python train.py --arch="mlp_mixer" --patch_size=[8, 16] --beta2=0.99 --epochs=74.1 --final_lr_fraction=0 --adamw_weight_decay_other_params=0.01
Rows from block 5 of a small multi-label audio tagger, named by matrix and row number. Rows with one number belong to one neuron. Each number is 128 + 24 x the weight over its row's rms, rounded and kept within 0 to 255. All counts start at 0. Numbers have three digits each. After the name is the row's rms in percent of the matrix's.
After each neuron's rows are labels from the 100 clips, of 14976, where the neuron reaches its highest value: "strongest on" is what is common among them. Only what is clearly more common there than usual is listed. The data: tunes sung on syllables by a formant synthesiser. In brackets: how many of the 100.
# fc1: MLP up (model.blocks.5.mlp.fc1.weight, 640x160), inputs 80-159
# fc2: MLP down (model.blocks.5.mlp.fc2.weight, 160x640, transposed), outputs 80-159

fc1.548 095:131112104077140125113117113135121097107148129151094101094123112122139112136116169109096131126133122127150142125137107127159188157161136109107152147138098115125193120118123127118164143132139110099140100157126113096105106100135121125118130151
fc2.548 104:149108126121129114113101148166139113136170154121102099142147191109118135153126163114125190141091089127145127111127101117144165150095129111152127139095112116172106117144102129099126122151123087132125120116162131107126152141116090133097118114
strongest on: the note C# (100); first note: C# (55); low voice (51)

fc1.452 090:107139162143098129055160141118137151149134145082093100133134094131140146141181157134136151115123159160143107114117142136112102130152135139117100144098123092087120117157113174126110142158144124142095160132082128155136138085197088189079120113
fc2.452 104:155129146170088115147120127121131144130109120084152094125114120098092115129131108207130119142103172157144047147144125128119092104107122100113166073126113145127118135122125141094111113136138110159148153176148132146106127105176153147123115113
strongest on: the note E (78); the note D (62); first note: E (57)

fc1.453 091:129101096165119159116141131129153138136139068113127136127102106124125140121167143126085151115117180154118151123117168175117122094088114137094091109127141159118131121121115157120160132146143158170125128154142097133112140152121133122124160169
fc2.453 083:140089142134103133161104138121123165156104123109119100122133106111086120175117106123102115130075142147119167154120132157096134124115098123104128115090163127172091089134142109129155115158200119106146128116144149135126111087138127123182137114
strongest on: the note G (100); low voice (61); first note: G (49); vowel: /u/ (38)

fc1.631 083:130141128114092150151112078093152146141118134144104162123155150157116086141133127135131077110121071117154089136109124174124113133128131100155164152144135109122114111170083115127124116096125110125120126071086130163087112125119148130116135127
fc2.631 088:107115113104150147192154115132133110130116120137108139095101216137160178082125107145147121098137122181114142155140146151132130161114108082132126134140126132129101112125134136102162082153122127122098189102112114130156153132111121148091129121
strongest on: the note E (82); the note F# (64); the note C# (57); first note: F# (28)

fc1.584 097:152114141143144151121119196141102132146135141116141125135112141147124138128139132176122175158144138126098132099131155121124112146143129096098066109117131071128130115122116135114128139124171147130137117118161147126070123123130125115119131132
fc2.584 084:140145147105125110109144072097153106087139103151120097099121100146132150154119116107132099126148126130147119130115116106154154092113126163142171133122124151125097133139114131105153113127073155130107113123086085117157128101127133111154134145
strongest on: the note D (100); first note: D (70)

fc1.359 100:145150162111083124136105102107154122128150125117116171130093116155117122108153126119104091151169117131154133060123102125111040142111096119098130146089136162095116143169147156138159143140144108164120143146139137095149127116110109132153134115
fc2.359 098:168134120125185134133142149154142126158127141128142093154162189142112144152122134145143140121111129137110142150129117124123230110140132151129155123126124103148078143125124148163109096106133118111141117106107135138112131156131149137090135108
strongest on: the note D (100); first note: D (81); deep voice (56)

fc1.385 109:129116128063141064154154128129129127117147078119144087127089098080126139136127171122128180102117166119128130103138131114124158083118116070188070151119112136113089109141132134115140152177108133117127114126135142099134118128099127115118134111
fc2.385 119:130118134143120055107112134129131135147137073143143118078147158122138153138133188116136154153107178114134112114141128143134142102123135110185121147094105149167104134109157171129103150207095111080108121102133168132128122120139114131124129155
strongest on: the note C# (100); first note: C# (52); child-like voice (50)

fc1.433 100:133126107137127121104102107075112123174157102100170129117124106137109155138130144172123116094124144118125149128116168130144117118145107120097132114146174161174116140103144104097122125124103146128127122062153115142129151118125144160103126154
fc2.433 096:156142112107139127096092105123159159141114134131139122091113111077143155122183112095128150121102103077148146134138110120127122133134137076097134122149123116153106113160126140116112136115131139161118147127100119152140087102141159145120077129
strongest on: the note B (66); first note: B (38); mains hum (35); white noise (25)

fc1.92 104:087119129122171137131113134090137125126162142165139110133100140123132114198124138110183092129182150112122150123121129147127133113141129135152114097138163155129119057147118157086126140103111112103162080135114113108102141144107128161170110137
fc2.92 102:161140098125131121143100127130144111104106121143080166134159106134140098159188115125135186104140137121154165114124120166090112108140158166122135115114121157132110125147144110093127096113146114172142108121114154128107152185124108162124122109
strongest on: the note C (90); deep voice (61); first note: C (59)

fc1.286 098:097088119080127114142136156120122148139171088124124104143096122140146110151099170094138082092134115142088124157104110153135124091098128144124142130131102170167142128127105152118120153140197134143170093110137133096114107130092137170103127169
fc2.286 099:083124138085141126136170130145139068157129111074155142131167130121111129064154115125162103084140141144100131115103102114133144101115150125111155113079159097127143144102107127157132140150102112101134174065083139116156144107147090151108093154
strongest on: child-like voice (63); vowel: /u/ (41); first note: F# (27)

fc1.292 099:114119135148127155111107102129117161127120087131133148130138142122167125153159128155087136142137133159151104146161134125112154129153130126142127160120126124154164142120156115127161141121146120117115143136145103139141057101132149085089150124
fc2.292 110:192126140126112157128103112157179116137164108116151126160136111156072139138139156115146159133102143106112142112112117120160102176105146160146145127112128151126118159104117120125158121122101136126178124146109118175176124158110162154152076095
strongest on: reverberation (96); consonant: /ʃ/ (34)

fc1.60 104:083136113125103126134132131129136141156168125177097164105158134131127119134114092153114158126152140146127158158113096131120165133150119168105102126151134087125091132115110170153112119118126126150119083126128123111129128086138165133155136121
fc2.60 098:155116156156131126131143111161113183145164133131143131100108120121127126183122114079099094153105117124115008133122115153094128145112135106126118155152090092141151109107150113139154128110124093101161149116126116113156117141123129140122134127
strongest on: child-like voice (91); vowel: /i/ (66)

fc1.88 100:136100139124145134133093154134168096189123116139088108174114132104076121098095112116128151132106125122152126126110105148094104143126116120142111091158135101117115129121150153149072107132144128139098098124142150112154108060120092138115157116
fc2.88 101:143153161124111152141166191128167108125084174163105108097103134137153108144122119119121082148143115109138105108131122167109126122137127152122092125106108153124119146152118111153136103098115109106125129107161137075075124125107134102105104137
strongest on: the note G# (89); reverberation (79); deep voice (75); first note: G# (42)

fc1.103 095:155127155219112095118104105119108139147145112130139146143134130147112100117087126122141136137200147118135122194139125106128159130140154155120091135134112138107144103147097115097079165118118130139142124150115145151113125118143128124120150126
fc2.103 092:110101130126142099116103081097109100131142165105145102138131139108151128105094127135125091171187100135140108197094125129130149067102141150103143146099118133115133113150167126129147128133133144154095144169103117079130159193130150132167122120
strongest on: the note C (68); deep voice (62); the note A# (61); thin (high-pass) (36)

fc1.189 097:144164117148086118092150163129205117156065105128089145121115168160114101091143112139153126105128086148153161125124139124087128158162115141149129167105103105099128113122090120136143126152135114090141109113134131153134124110144135149096117164
fc2.189 092:124153164107144128108095119140178089098109094104180114139129150182128162115078137128150135137161135129135144122132130136095119113132157158122174084151147153140099110095179120111116137124141117143170123131103093155123133123118155125165127099
strongest on: vowel: /u/ (40)

fc1.89 097:123131114121136118115137160133132122099125116074175125159116204158127088126158133051107139126141123132153162082127149129106086081117133141115125119097112114116121135113093135117131163126152134148112120159142135117127132148135102097097158098
fc2.89 098:134146153122138126096147132143113151156108131147128115101147207170148103092144159096122170088105107139086157156130116114093138118132114085162060144150145145165088136118163115177150127107167124091167124126158153123127142128112127118094132148
strongest on: the note G (76); low voice (58); the note F (58); first note: G (34)

fc1.419 102:132131111125145120118133087147158103168087129087088098152154116088158182144130142138109119135141106123107140144146068158133108156145160175137143189126105117181087123103118128138109132151146125160086145107134124135090124109131130145115140139
fc2.419 110:133151127108118123131161126110173143112086142108159137157106186154107120163127119141132127113144132129166100172157125168138126091124108135143122122128150097135138063176141105129163122100143124086173104171106162159132131106158136122177110171
strongest on: the note G# (93); deep voice (90); reverberation (75); first note: G# (58)

fc1.416 102:160143101116165118106144151110150118177165139141123159129116155134131130105123114147155134152139119103118119091125145109113154123115124135152137101130127134110158110133125151146156139149100173138128165132137111124136131097176144113148148157
fc2.416 096:138116124171125132172113134112136108109105116110133106155125155160141159094131112177115111114165139124139110092144135153135130136172119137157147183134144122089081150087138097148097128118137104114135160115114147142152121117091133117112160150
strongest on: muffled (low-pass) (39)

fc1.134 100:144166116147149082106102111165150172117150138144146144106116128141168170151123093124107115120088073156121125128121115137100133102114137133135147083149095131128123103131129147143109106101112140167098130151171134109136128132143115131141126084
fc2.134 094:125139116153141149097141126139139148119132132105099147124129178111128094126125136138158139124128134117134169127150122139098098139159113177127091112079130113163119114167084109143108127095122145155147091149157147120106146110157100171144112081
strongest on: clipping (64); the note A (59); first note: A (29)

fc1.141 084:119155166119153096136105086100113118150091189131129146140120114083159109160136083135129132137157155150161137086140105108119154155130133153141133108175125098123104146131164153128138101117166159180106144114122182129106129109164129138140136193
fc2.141 100:127119117137115128129140151115108127130104132131101103127139092103109132109140119119141167110127143100108153112165123127144128117127110127141152114121091149115152156119114101078143088157105122106140083090149167111084117091177124152132150135
strongest on: muffled (low-pass) (31)

fc1.635 088:092153092123098154088129124124138070144121105112130132152150120124159160137135141114128151142125089124115166116111173158143105143123142133080100146099150137094119137119116123130161142076161119159128137122150147168188153141165194139115122178
fc2.635 092:114122110160097106126140175111151161157122136062155154097130132131149127135120128173127148155186114140131077169161135186177157085139176084082135122145103139092146146107147089137100161076137113157141109124124180170095118113131140114150124110
strongest on: the note D (63)

fc1.562 104:161149117111090108150101075119102114144102167150141137134148096186161107192125070174134117086144158121117130162117113171123130137114182130133123141134123126098095100092141152116121129168138117131132154109131130116172113123089144153163121158
fc2.562 103:124121101091131137134112149126080118129141111103160117125105107125177149073111107151109125148100141142147164095122146116124156118119117140134167118096109087122108153143150087155147145156113108128117163119118124121131121137099063186151143144
strongest on: vowel: /e/ (51); muffled (low-pass) (44)

fc1.417 095:112133120150118172175110139153099117164155127120158116116159107063128165164114157144119100132142157129160087096155155149111170118153137132138100131123136097158114135146125136080139175112151146149115130130184146113104120138127130124128163142
fc2.417 108:126156122179131170125131174153115088137137130095110143134117102109119102141081129157135159161092163107131143144089183165133154177102127133094132112143120107134158128109104139108110155078143126110127129126147118139084162134120136115089091113
strongest on: the note D (98); child-like voice (56); first note: D (36)

fc1.161 091:126091121110121139120092104093118127170128102149138122128162120142107157131145093141164129126117128215134092116106148100125118107122115113116132123098074157122116103124168095155107116147155139128121123112118121144108122171141117140169139144
fc2.161 116:116150141153112139150147125167146156077097139137123105148087131120099151115143139129126134119129148000109169160149119135135148131129111106114122139148190097124173135130127173112148139107096112130144145123128136101159137097117115169158105130
strongest on: reverberation (76); vowel: /o/ (39)

fc1.565 090:119143102116163073158134129126139150088145130117177110131156155141137155127060095101122097112119097177095131127107166126125145111145115094118151099118145110117141142157095113153102176113125139107086133113153131152109115113140169130160127117
fc2.565 104:172101088144125127097105148132108139126122144136145168136156190112122139119159123109127129150134108099140099136105092122108146133117088147122116168127135171111164142112148149142155095112098111130128101148132138165092150149118141125095108145
strongest on: the note C (89); low voice (55); first note: C (47)

fc1.560 112:154107121154112093146137111183115122146128132105126128160149119159150164158148128144158157153102115150149135147104154115123129117145119151144133108153101137147121115133136113131147175112119028153102133121138136134125136131152121120077119144
fc2.560 107:130142156134128122180129148100124151161121150162120156136117143128121091125151161164162089121122134076135172139097166104136126158149132112173122145176110099158120141092090117148190131130101132125097167114129099123084146130137121158136105126
strongest on: vowel: /u/ (41)

fc1.547 104:113092136103119117157109137134154183147141093150115145139146148127120117131101156181112139115136136122103123146152139073103124155122149158122094147109108169121136104172120087146097142120096135164141118156110136117107152072121109113153110153
fc2.547 092:115116160126096149122081128140108118123194126135161147155125157110131144079133128118106162132091102136119149167129142131146157164105128142128104103177152093097154114082105112154124116134115128122166110122117129088142178093138124116144139110
strongest on: the note D (91); deep voice (69); vowel: /ɑ/ (51); first note: D (45)

fc1.372 095:107131088119119128125128126091117143105108132124114143054106101145137102117126148162096095108115104132136097106069082081140121157155127067115094157104115122146132110091141149090106127116156113150102138164166118099119119095107116170134124104
fc2.372 092:103142132110102096111119120171123102139092085143148126121125206149141152124135122143132134142149122136131139157169059110107097131129157115133132099146143139084141159141159141180123124108106094127107155154176100117114170142102107118087099151
strongest on: the note E (75); first note: E (40)

fc1.536 108:083118204144117131148132150132152138134125121143137101113111141065136098158124132135182160130177115084131142105170130120125152128141147124102133156121139106159115122131121066174115103145129125131140110147141097143086108119134123102126125142
fc2.536 109:114120146159149121182096120144089126118164115133157125115133119124128122152154112115121104182154108143107044121170109139111123149133143109155112139109135101141135102109154164096130131095134133136108155173111110114157090155097144172135121120
strongest on: child-like voice (94); vowel: /i/ (50)

fc1.297 108:164126130128117074151103098168153115146152099115140112121125135133148140134112105116104119165124139137124124169166124116146145181121144134168184130117118116165117129134139151156115140104098122131089155129133120125135141141139092143158173147
fc2.297 097:136145061076100113139113130125124106090100118139108067155128135126150145097092116151133163126093126105104168109134135116118085132115147150132149159128179122091150145108111077124121124127118069103115116120132152139146123112073117173141135136
strongest on: thin (high-pass) (41); clipping (32)

fc1.236 097:141163105116088139093115140123137148165151139129106068129156145120133141106121109145125102129126128132142143148114136106135130142123124197129128115156162136145095139129144166142159145132099123155127087133134142093117150162106145080158108198
fc2.236 097:137121052133134115109142115148153103070156142137127161143134116115145119135105167121118142076155117108104084126154141134087147159152164113145174141161130119165102101129099117139095131158148113131144104139126105151134138157110141107142123101
strongest on: the note G# (67); the note F# (60); vowel: /e/ (38); first note: G# (29)

fc1.329 099:122148113150111082102134116116128109140140141077173117113120182116116110122110130147133103104151082168155131171129141138143113152159138183122133125111097114154095171141151102116111125090139146127129146116152133127121117145130121179144120123
fc2.329 089:140165148119102138151107116113173143101159148159096160102139137073159162119158090150114151114116085144156138133106154116114153118132123128180165141155146092103136096160135116110126111161148109161110112078102130134161137132142151106139098132
strongest on: the note G (72); first note: G (36)

fc1.41 097:162129136098121157103114106171121110096111107077085135136115110092149139132160140128069122108191120102159117157140097140130097129116139146155140149110116099169123086113160106106091141135156107113151111156134129110116100091091164135143120127
fc2.41 106:119162116120101158141166099141133123128103125144137104162147192130129121102156121145106120131161154150119109131157144158131094159125119144110085138184188081115132113190120080145100104120110127143125117141143133100101140130144142105158094121
strongest on: deep voice (100); the note F# (79); first note: F# (76); the note C# (71)

fc1.238 101:130101141179141132168137090160132110131130112095079150129125113160116130090120127150153112154114126130145092074096134105151131109170136126157148137134142138142143142123146152096049149144137157094182167163122113127109173132124119124118160107
fc2.238 102:117162146135087146119080093167125105104140120136124152101133113124118109109088139133134095107137135108151119107163122112126152137101126118107129115130061135104098101130117122128133149118115078142115108110140142103093148104131085133125130100
strongest on: deep voice (75); thin (high-pass) (70)

fc1.607 089:115093097142125125108157118194110122112121153102138119125126125142213145110146139119107138139126140106130126128112137116119114133153101140135120106142143110121108128138070161138118169106125067130142123145106134113138136072138146132121152123
fc2.607 108:130141118169112135141139143131115153109129121149126146105095139174087156090106147119113100173130129006138149143138137176118128112116142103130144142150195084136153151127130124139145118119102133146100124105139113131141089100111156136171160096
strongest on: thin (high-pass) (80)

fc1.567 115:133148145116139112115087113086189123155123128101156132120136149100122156108152162140130109151147156110137089152112143087161126143145136145088103104121105139167144137158142120087111131118099163139151135142160144162135173095157107111132118127
fc2.567 105:171123068098141126122161116117077126098112107128101135188160097114162142041113126135114119121143205124139146112137132102139145111116119125158132103103119114099101123141144081164121112129099150112139144154108109123141101126109129147120117174
strongest on: vowel: /e/ (40)

fc1.388 089:160130149159184150109130124128117090130169146137096109126106125150147140154122152121130101120132103156153123164094104172135115136114130114107157195150115132142164136130108114156100137150160134146102146123166097129168159101113134131072118150
fc2.388 098:103152081114139126126152128114130116117188119164139129134101103138117145129123148106140129119190107117113101190126134125090121149151153122154155114112115114083120099089095066109143133149102099159143084117161077158145108134086137151166124131
strongest on: the note G# (99); deep voice (86); first note: G# (69); vowel: /ɑ/ (47)

fc1.46 093:156148108102144092112140147170130085122116158127117109170104166142126130147079082127137111098163122133143142133165134163131110126120138130116129111070169121115099125130126111085099130111108090137120051170137111138103129107138117132148139113
fc2.46 099:097136124116139137116154118140147135086152129088142104168117165153151137118140119156129155127113175160158135162115064122115155113167123116152103157122139125163142150129099081151116087140108127155135126145118173124111166109129116106121113166
strongest on: the note C (100); first note: C (87); the note G (64); deep voice (51)

fc1.212 099:127134131139134135145145155142122154170154110114140097122107126147122112093126147167131170108113191128112093119098145110140126162145110183137140140157132116200065128161117152149103096088174151166120130115111128149134135101111131129141142142
fc2.212 095:158157125182139118144146120169134119134134078111106151090110134113137128158138090087144138140121122093126188139143138131138090147111102067144104116143104165142152145095083141163082106145157121160100130153116127155170116143129132119132121094
strongest on: the note B (59)

fc1.468 086:076128144110066110121134073144119139132157161151105128127142140154140109124159157125123142099151150116138121127095111157130100110163122115159105127111125158133139071100135147138142077116149123150124133100138116140127110092139127123116112113
fc2.468 090:146144137141129130121120150161176096115156148106062115122115200144122182123164108120105126083141114130108143140151106161114124103121145145119126133109135095165162122123146123178128104134084095158148164117142132121131188117122092106141116103
strongest on: the note G (65); first note: G (28)

fc1.441 100:131057098123116132090134087122102163154101128098157140074122120147064181096119156132187128097115114160153129136140113116105111140135152116131118113118150110149108114147104144158134161118141114130146166107110110126146132119119156175140141128
fc2.441 102:137155136111189107125121106138123104130131149136147102134129122185143174145114121157066106187079142098116154127168139146135125145102113145116127143171148133113118126133163165110101109138114149116093115130115110128108115135111104106153158156
strongest on: clipping (100)

fc1.34 108:147118200106168106172137120105175073139148155123127136096143122097123114113115136095107121103130069103163134090127132122158125146096128109110094146141136101130086105119143104117129138168124195142114127129106146107094119154177131134103130103
fc2.34 095:166106185144183158159124151125122146120159142090114140095129123097110151118119121101132148125131147122113062104115144128159161118107123127155129100158126082194164127159134112118140102136157176159107150143092139113140133107136160110112120124
strongest on: the note G (77); child-like voice (75); first note: G (45); vowel: /æ/ (43)

fc1.558 104:137074123119139162176153106095136128167101171143163137141122120115135142134087109150139134114160178139109141135125103128161115080141154121180148203100137082098145110156130114190184121158122106153125099119155131099135123126126129098158123127
fc2.558 116:128104116124136100102146159107089102163084159109119174145137118128131138107104207174099123121141121136117085139125150100136153092141127117151140125096124125109100115124106140148105120152160102179158076142133145112173124166148124121190123107
strongest on: the note C (100); first note: C (59); high voice (53)

fc1.423 107:122135139126124105100132124160150122083126147129126127136133137128097111101201110129137184092112137128112115124139094117080154112084110111113116197171112144145109096118138144114135143123138143128099182103127120140135126153137114116092134125
fc2.423 123:152141160145137155180153130129102137221134102124100115108129160147132117108037123154103076150139137120120169126126151153164106170152141130103143159132114126119155093134136149141128103140140153125122112155137146132105103138163085111133185152
strongest on: reverberation (77)

fc1.233 101:095146126109131152142133129150130138142131096147113127147083160095148104112174123082119153081161139119122124092102141102095191131115145139130113155137144105097139152123093097114089114117121130143177102123103124135132143120100109117124117119
fc2.233 109:087145122151109148058164105117151145095087105102149124126118156141124105156135102149102166142142145147147146172103106068116111117132112129143137096146097082154163149107097116099120132140116147118185174106128162078159150123138152127121158136
strongest on: the note G (90); low voice (85); first note: G (63); vowel: /u/ (41)

fc1.50 089:119148118135139178153110139133123133136120189140133144119131163136140173153142074131127125106149161148145136146142123145142150126097126099183135084136152107129120075153093133144092100120143148136108158154105103142147146151137135135123118189
fc2.50 108:105118078131142128137134155136127124085179133142119177110156089132139151084110105120142100154174113143126080187130136160118144144126130128119147098122125127118106050121090107116116140122125118138134105103165082133133112162165137096124130167
strongest on: the note C# (83); the note G# (62); first note: C# (55)

fc1.192 102:156111122178112130093176124124174139151138123107140135140108161126176091109115113145149124119112107128151137122132102168124135089114120083091105109142147093101171154125116146126077160096140147112087156125160111128125154108118130122135106160
fc2.192 108:097148134143092126087112154114110119107124137100098151137129102158148137101113130131122113127085095120147181106097113136103131081105126112117143138134134107116171190122124122156105133145154118096136141112115121161138152150127097139162106107
strongest on: vowel: /e/ (76)

fc1.267 102:130107139114148137193172119134136190130138143137152100100114107151097170119133145102144141125142112096108123115110140116176142117086144148099113145125129122139128112120092092092155110143118130144168142117106131150097156147146113093117152134
fc2.267 091:083120203132164140138108180127085146146166098110125125104111124117139121130104132108105120095113116164110106138149141120101092121126140152133129148129109074133118147131158126147127147098119111138088134138101125118123122094124098163152110143
strongest on: reverberation (76); child-like voice (75); vowel: /æ/ (68)

fc1.138 104:130136091111185150114183140112093147135126124140132110106105172104108166133152138099095094136138120134152080137142130168133103111143109142093171133134107101105128126096127112155130162105151074135122124113124097128104122152108138115112116161
fc2.138 109:107104184120138103113141148109127173134135101110112133102135135101117061151109133149145139141131132123148132132122144143110146140161153109111151117144152131152154126103086124107153158109116122123100166132123125120129105124143081186159166090
strongest on: child-like voice (54)

fc1.12 107:097138137096121125131164138090171157134134146107093104170128128096112143115127110165107100164136128141081151143122113128143152112110105117135142150119139109121145108128109100142109158136175123155190142111170152119083130137125128118116134121
fc2.12 088:123122178141153142090138122156103140128154141136132153095163151129126142153119131187105132115141096127154041153104112159135140128107112156138145151142146135183097124125091127139101142146128126101109146137159131102107113137144144156152109159
strongest on: child-like voice (94); vowel: /æ/ (88)

fc1.622 102:106171153091123127081096112105124095125115128122145110085124121130134133168143073121143104142131157118124142119159109128127148098123132117116112090147138126162089120128143151087164105122130131084140115105122109105126119115095137115115119157
fc2.622 106:149129127134118122128098131109129135121131097123122121143123114131131146165149096138165134110155143124133174114125139071107141126172147133135112088064125177155091149129135089103141077120095125128125117115084117155120132130097106163127126135
strongest on: the note E (79); high voice (57); vowel: /e/ (44); first note: E (31)

fc1.479 102:127118125149082095090112103100114151205137131116114168121131105150102119146145094121105079116103126145177115115154080104139094147110176116145111108139124145163097127122122111097135163141120162152128194103094111118167134122111098130078131135
fc2.479 089:125117147098118144125121142078107109156106120125170134045127127118119137130133119102074091141168172122135166131111167143146120124148129114118118124104129105113151125119078117130110134143101078131169119131131137132103160082122124133116131095
strongest on: child-like voice (51); rumble (47); first note: D# (31)

fc1.306 098:166149151110140146104132124119129098088137103114164108173163088106149145135147110133124127144155130130191138106136144143082081096115127128115168118147111132108126138173108131139107140145144133183111129143051145179140138084155140141063119104
fc2.306 099:092094121126154091164132116094130152144087147124074120125136115135135104111145138100142119123109117139125139135169106092147155160134153165108069101110144089154148111096146141124147123116131124116118139129202104065060106153111116131142123165
strongest on: the note E (100); first note: E (77); the note B (60)

fc1.277 105:131128161158183125160137155092142118129136131132146123111164107102097123113111146138130135125149108123189124097142160125123109144126116087101120156165129108094136119119163157159134125124108151101060140129139080134100118160167120120080107130
fc2.277 096:095125149156134134124118124120127112161149138149142103142150120102134184174124121140136136128127114093176082136159150133136096125109198117120133187117102129173147143110102121142102144163159115116085122123127112121142116153158180110156162095
strongest on: the note C (79); rumble (41); first note: C (38); vowel: /u/ (36)

fc1.534 097:157137184121126120060123153054140127168105123127084138137099147136153116180133125146108137140103170140169127086118148107106135158121143129135117144118104155156113124137078138147129127133132149134065108160134097128123132138166148118109162154
fc2.534 096:135115189109149136075136152133136181099135099165117114129115117121130111175122127106092087150143096144089125142141131132127127122151121104133087118111155104081104093116187124123139155138093131130146078156131134105132105101097145114108124165
strongest on: child-like voice (59); vowel: /ɑ/ (36)

fc1.360 092:095131108105117087145125083135158144138129126135132102098145118111148102127124104115139130111109118123145125126115099123115172097129128131110159159165115205140130139145132143135122121125093131104121133121103113150190116158128138166126133098
fc2.360 091:157146123147125125114147132148172091085103150161122143123169183138113154141143113111142119114158150108147130172157131109140188061110146132194155135133131103127134134127120124142156129152115128113131144128146106144140166130142125113102130156
strongest on: the note D (100); first note: D (47)

fc1.80 097:114124104144144137111147074178178161112163103107148154140115144143125124148143140141112090147130150150137104130146057135075109140146128173122136172136120143110083154136084121150087142165116144132117153132084128146148138154132153117131140112
fc2.80 105:120140165154104139115162123141150136131158140104133118107117121080135119142129128107133128159112137145089085150084163108051161108143137095118153134149117126103125140108130151185134145134121097130160142151143146165188154151118122116126126128
strongest on: the note A# (66); high voice (60); clipping (26); first note: A# (25)

fc1.431 101:149147121141118064122111133123116091151138169147157165132077114102155146138121124178114118148140105141148140153136123145147079140136106132125135182084080120087120089127135145128128144155104148165116121167109139133170125135119140119143124135
fc2.431 105:173160127136167090129141153108129108160106169148109107167123162146111128132103112160123128121092133122133122166169110139099150084137114109112092137122139121108091165130140111114118154116138111137120104157146127121105130110160108167076107127
strongest on: the note D (96); first note: D (69); the note A (65); deep voice (52)

fc1.268 106:117153192143125123112132114129136182190123126116088130135105119152134070117138133123116114120122116143155070107122165104134082152101127163108155114128133135168153115107103116110118155110124148111105139129178118152148150131161068152173119146
fc2.268 099:115151092114111124142133107091138108102137118150118133115145160148121095189094126119133140105082125116108130173150133115118094117114156137126156165137112152126104170151138137139113136115138113117155124120124160121158125127184157192142104139
strongest on: vowel: /u/ (45)

fc1.67 099:105163111127139142126091136127176138133184137132115136089136133105163158147136148130124145106107140158110119091109103077154145140133152094118126124125116130146099127121120119111133082070130146118141118148110091117077144140093149126153142144
fc2.67 106:097095139163132135117161142175151175139139171166150138161101110116120114112123118132090129092134118134128182181121114100143158122143145138086122069116137114187125130122083106085149106123137104121099133146129085146120132106152091141144131124
strongest on: the note C# (72); clipping (54); child-like voice (50); first note: C# (46)

fc1.213 097:138154112088101124153128089129124150143122115109198117113120139141124147092100132128124093175104133137163079147104130121096131179112125109143099178154152088135120135162159150114063146117104105120139128130127129116165160124107127125122125141
fc2.213 094:119151107120145126144152068175119139100119117102134116096164111103109116138102120156155139160135143130133090108150136143075170148105142159159112128160147109085119082142119148130121087128066092139090080140128101128117128116123078117141161112
strongest on: deep voice (52)

fc1.549 105:116133119148140095153122150126150109078075129158134097072133088121128123118125105134129099115083124118140121112109074104125101120123117095109118133140123119120152119095154125098120147112115120175135123164247103058089111115124089106159119133
fc2.549 110:116152118127112108087132135131138120123111121161126110104140187135120144122112112123131109128134134132160121116131009130128126125129115113145140130127114116126124138146128105135136124113109111170131102119222108089095134131103107104122116161
strongest on: the note E (100); first note: E (70)

fc1.63 101:167133094152172130090141109124098130087087136157136133091131127134157126150154129097130100117166119148123140145121124119124141127143132126136124112072066117172090110114107153122139088181103136095128086122086135129106144149175170102121134127
fc2.63 092:114116083102136140135125080151136131136103115160172104114093144083082169097123071165135145127082151137130153087145115155183127108140151111127142106093139109108115181125115109194106145071155100146091142143098117154151138086109144138114096121
strongest on: the note E (90); deep voice (67); clipping (34); first note: E (28)

fc1.218 090:110099105153152094123117124123129132136115160167126121099159079130125141147153120135114161163134155138133095155126136103092136128173129145121144127137162105160124146130143142152165183138075128156135119111140197114139099155115128081140131130
fc2.218 125:131121129115133153113094126144121123131124139131135116134164086099105070116095158149132132072136117087138138117151133137116117131127161171152136126081122162142093129140128084129096104143156091109162102135129121156161178140113143142131082112
strongest on: reverberation (90); clipping (27); pink noise (25)

fc1.169 104:102157161125175122157113143148134115145142124098100129111113165149142111075109151166157133136129156070116139077094158202148152121136159176155128134146107050128114127098120106137097170125169142127135133114139153126140122132185104130128118116
fc2.169 092:114141118113110158131108135159081104116122140097101091111127128092142109151119135094138094102136097157138126115142122142172115121133164156129130117115153120109104108140091092127108143130105121126114088113136144146124127127183161137122083113
strongest on: reverberation (89); the note G# (71); deep voice (68); vowel: /u/ (38)

fc1.174 103:158128166139159170103109119115145089158138122126037137136119144142102093128158082125118093151121133140128084152134124124109112156121146122127109129167142147111107102118118129124136124160140085130171132159119121129123096085169128137178115139
fc2.174 091:102112195112130128136149130128169117122134117131130139131159130119079094115132169185107153137146121155136099161149154117089126176145143118091105106106116137138162167080151117066109124145102120128113109098117117119118145119108115113130137122
strongest on: the note C (86); the note A# (70); first note: A# (33)